config.yaml
encoder_arch: "wide_resnet"
model: "spectrogram VQ-VAE"
dataset: "short made-up English sentences, spoken by a formant synthesiser in many voices"
train_examples: 26041
n_mels: 64
hop_length: 160
input: "log_mel"
win_length: 512
bottleneck: "vq"
downsampling_factor: 8
encoder_norm: "batchnorm"
encoder_activation: "relu"
encoder_depths: [3, 3, 3]
encoder_kernel_size: 3
encoder_stem: "single"
encoder_avg_pool_shortcut: false
encoder_widths: [160, 240, 352]
loss: "mse"
latent_channels: 4
decoder_norm: "batchnorm"
decoder_activation: "relu"
decoder_channel_attention: "se"
decoder_widths: [48, 96, 96, 96]
decoder_blocks_per_level: 2
decoder_block: "basic"
decoder_attention: false
decoder_upsampling: "transposed_conv"
codebook_size: 1024
init: "torch_default"
residual_init: "none"
optimizer: "soap"
beta2: 0.99
lr: 0.004
beta1: 0.95
shampoo_beta: 0.99
eps: 1e-08
precondition_frequency: 10
max_precond_dim: 512
merge_dims: true
one_sided: true
adamw_lr_other_params: 0.0012
grad_clip: 1.0
steps: 12600
batch_size: 32
epochs: 15.5
lr_schedule: "step"
warmup_steps: 630
weight_decay: 0.04
adamw_weight_decay_other_params: 0.01
Rows from block 3 of the encoder of a small spectrogram VQ-VAE, named by matrix and row number. Rows with one number belong to one channel. Each number is 128 + 32 x the weight over its row's rms, rounded and kept within 0 to 255. All counts start at 0. Numbers have three digits each. After the name is the row's rms in percent of the matrix's.
After each channel's rows are labels from the 100 clips, of 14976, where the channel reaches its highest value: "peak on" is the class under the peak. Only what is clearly more common there than usual is listed. The data: short made-up English sentences, spoken by a formant synthesiser in many voices.
# convs0: first 3x3 conv, stride 2 (encoder.blocks.3.convs.0.weight, 240x160x3x3, each kernel summed), inputs 80-159
# convs1: second 3x3 conv (encoder.blocks.3.convs.1.weight, 240x240x3x3, transposed, each kernel summed), outputs 80-159

convs0.198 097:106103172095139147080165105127077149120116120129076162108107080091089090143066130146084151137224162108142104128110112137136165136125103172165099111100116118132121116164130095111077115081121086111122131108097106105065115140159128133116122120
convs1.198 096:166187100139167127167135174123159144165108139123136113154102142183122122092137121161172079132169144123098145139101143228156128142240127114164118162162166152139147165119138114123137126097104103125162082137108146127097161129137153200100156181
peak on: /t/

convs0.50 126:141098130080218133150166084137137071135109124089139065088138138120152078089119111137060076105171129111105117150093121189117096178134069191084131184135150119160126116107157138122086066096130147145173203115075170132115142142167102133106069105
convs1.50 106:123112104151137119183125092146170129101156148137131132107192151130181163114121121132144131138129102143116188149119122180152116131167111114143144200182107134087107178139094152083153147135135111113104125208156107106159141135114123148116149182
peak on: /ɪ/

convs0.219 124:136103174156135089083125138134107145149155109121135106148127137099158079115167101165101080138164127155199117138115158096102094128123088204143162118156115092132138144114142118091173067100136139146079154103129125147219128207134116142060123118
convs1.219 133:106107095173130084088069145107085078136152141150159106095161116121107181059143063081126130128145168121074122136105131116148152185106135109142119111134124186127165104135156139111106149117145086062137146116130164153125146138110111152097076119
peak on: /t/; /s/

convs0.201 090:125130143127185161121098193084104116112120169108137118124103136126133177137149143184142167134144167171171166086129138083136204038112158102117189137100114102069121092095129108157143095123165148118152102133160111141110116136123121132181159119
convs1.201 098:110098167092131099135138128107116162116141158120125148151161089110112130134147087132110122137089156091131137123122101086099128145117157106128097105141086132161115088072110110097121140099168134121098133101098104114097111093134157126102024132
peak on: /ɪ/

convs0.162 095:108161166143140120084091151165138105159116115093113167118129124093142171131175122150151078157210090100099172099116183113110201119117124148154117128088139148097113121093081121157151032058155193098172124114145139150105123144071123100132192138
convs1.162 098:093109144111127132136127185129110133157115122170146110195099153117158153108106081179176130114105115100178146116181134176074119088150147108135131092123104095171103107099089126124128143123145129129149102149114120124137141171136213095122102126
peak on: /ɪ/

convs0.99 112:150133138151138128116094185181096154170088122084119107087183152167097090136085126117049105106145116120093094079177086157109130127110118103124134166107150151115184101198092120091157099086100181122085189155097143152167111096175102117203130085
convs1.99 105:136117143149158143130112143132164055088075149117131095150127157071207103130122143202150113140124123152172119098138141054055121096118103141104128143142089064177103127162139171114111175126102068133122146140134150137169092193104148096088069102
peak on: /i/

convs0.167 099:157144148079088123136124133098148120070150107084092124173151147072138134127162100099134074134171081100109122131135172194088162137148119158082116167132131088131135116076135160125020108075132145092173189103100102192080134108102137108103146121
convs1.167 121:171149089127159124130189101097171172148103160161089078167157154110117102152139095209174138133213078095148157140149186118108137116106066102086163156148158101074129144100089137165110113119099130115134133067137078156164103108110058067123132143
peak on: /t/

convs0.58 097:099132127170104105108118147149111118184080132120163120119167148090097151141089127085152159106152141131114161119115098116150162118116178180134123102129062108114068113096093113140151134141149128116159169093133108117161078150153179153229174128
convs1.58 095:115175140140097168089123173168103102158116121122197137103165003129136198134154148068135123118100172138145108111147145107135117150115116152163116170118153155104083123160169122086147129170134064128089099112119175103064118111123138174141164090
peak on: /s/; /z/

convs0.143 082:133081084122157156130133106104136124128082152089137143105134127112130097171212157168173074064181135119193089124109135140165117137137115148109161111121181124112089092081154109205121142079144145108143098084091094130095088121148126126126131118
convs1.143 078:141138118115129104137195102120155151122117188132105159153174114133173177072158119139130119132117113107083149136097119104144158083088152142081153115180130117099165125163119085118152111127104218121107131156100104147136101117124136222092140143
peak on: /ɪ/

convs0.74 086:144189148138146128098106132131140117152100163074113161092109108101144189122197118182119073156192107106163179102143165118129176111165152128149154112090133114105137118106104133141147106060155172126143100089144136162108155115063105127136158122
convs1.74 084:065129155128128118148071155118090122103142125152136090140131139135083135123078091149143114119106131093153136113138147196105146165111130111149138097120095125144113106087089114140111131119162123120175087094139062155122123133124131106127107141
peak on: /ɪ/

convs0.4 103:106148163161084134093051137142108105163097114068121095116119127122144117145132115139119091123178144055173103116125144151078139089094124137124153197103180140142098108130082112082054126146145155134140186160104132172120147130096111129139193115
convs1.4 113:123111165136120092120136125135140100107101153123133054164115155103133121108126138151127132119113137125199127112120132050115158084178125112107127127124092073174095062144095157130137169156160112145158072112111147152158039166098114093077114140
peak on: /i/

convs0.3 115:142108124138111115064135109078173204106165128127029088132110117077139124090113107145136140151125097120157144134143153147130170067144113173134180145123128129167137081176160104090100174080102176095053143060126158091170156181127142145149106140
convs1.3 135:121130127142130123164124109124127152158187098146138104137127104109101104118094126078120178089134156123078102143123118197152147187139090102178126144124116171082149134134161114112091071103125098167070115140171153146151134054133093112173126095
peak on: /t/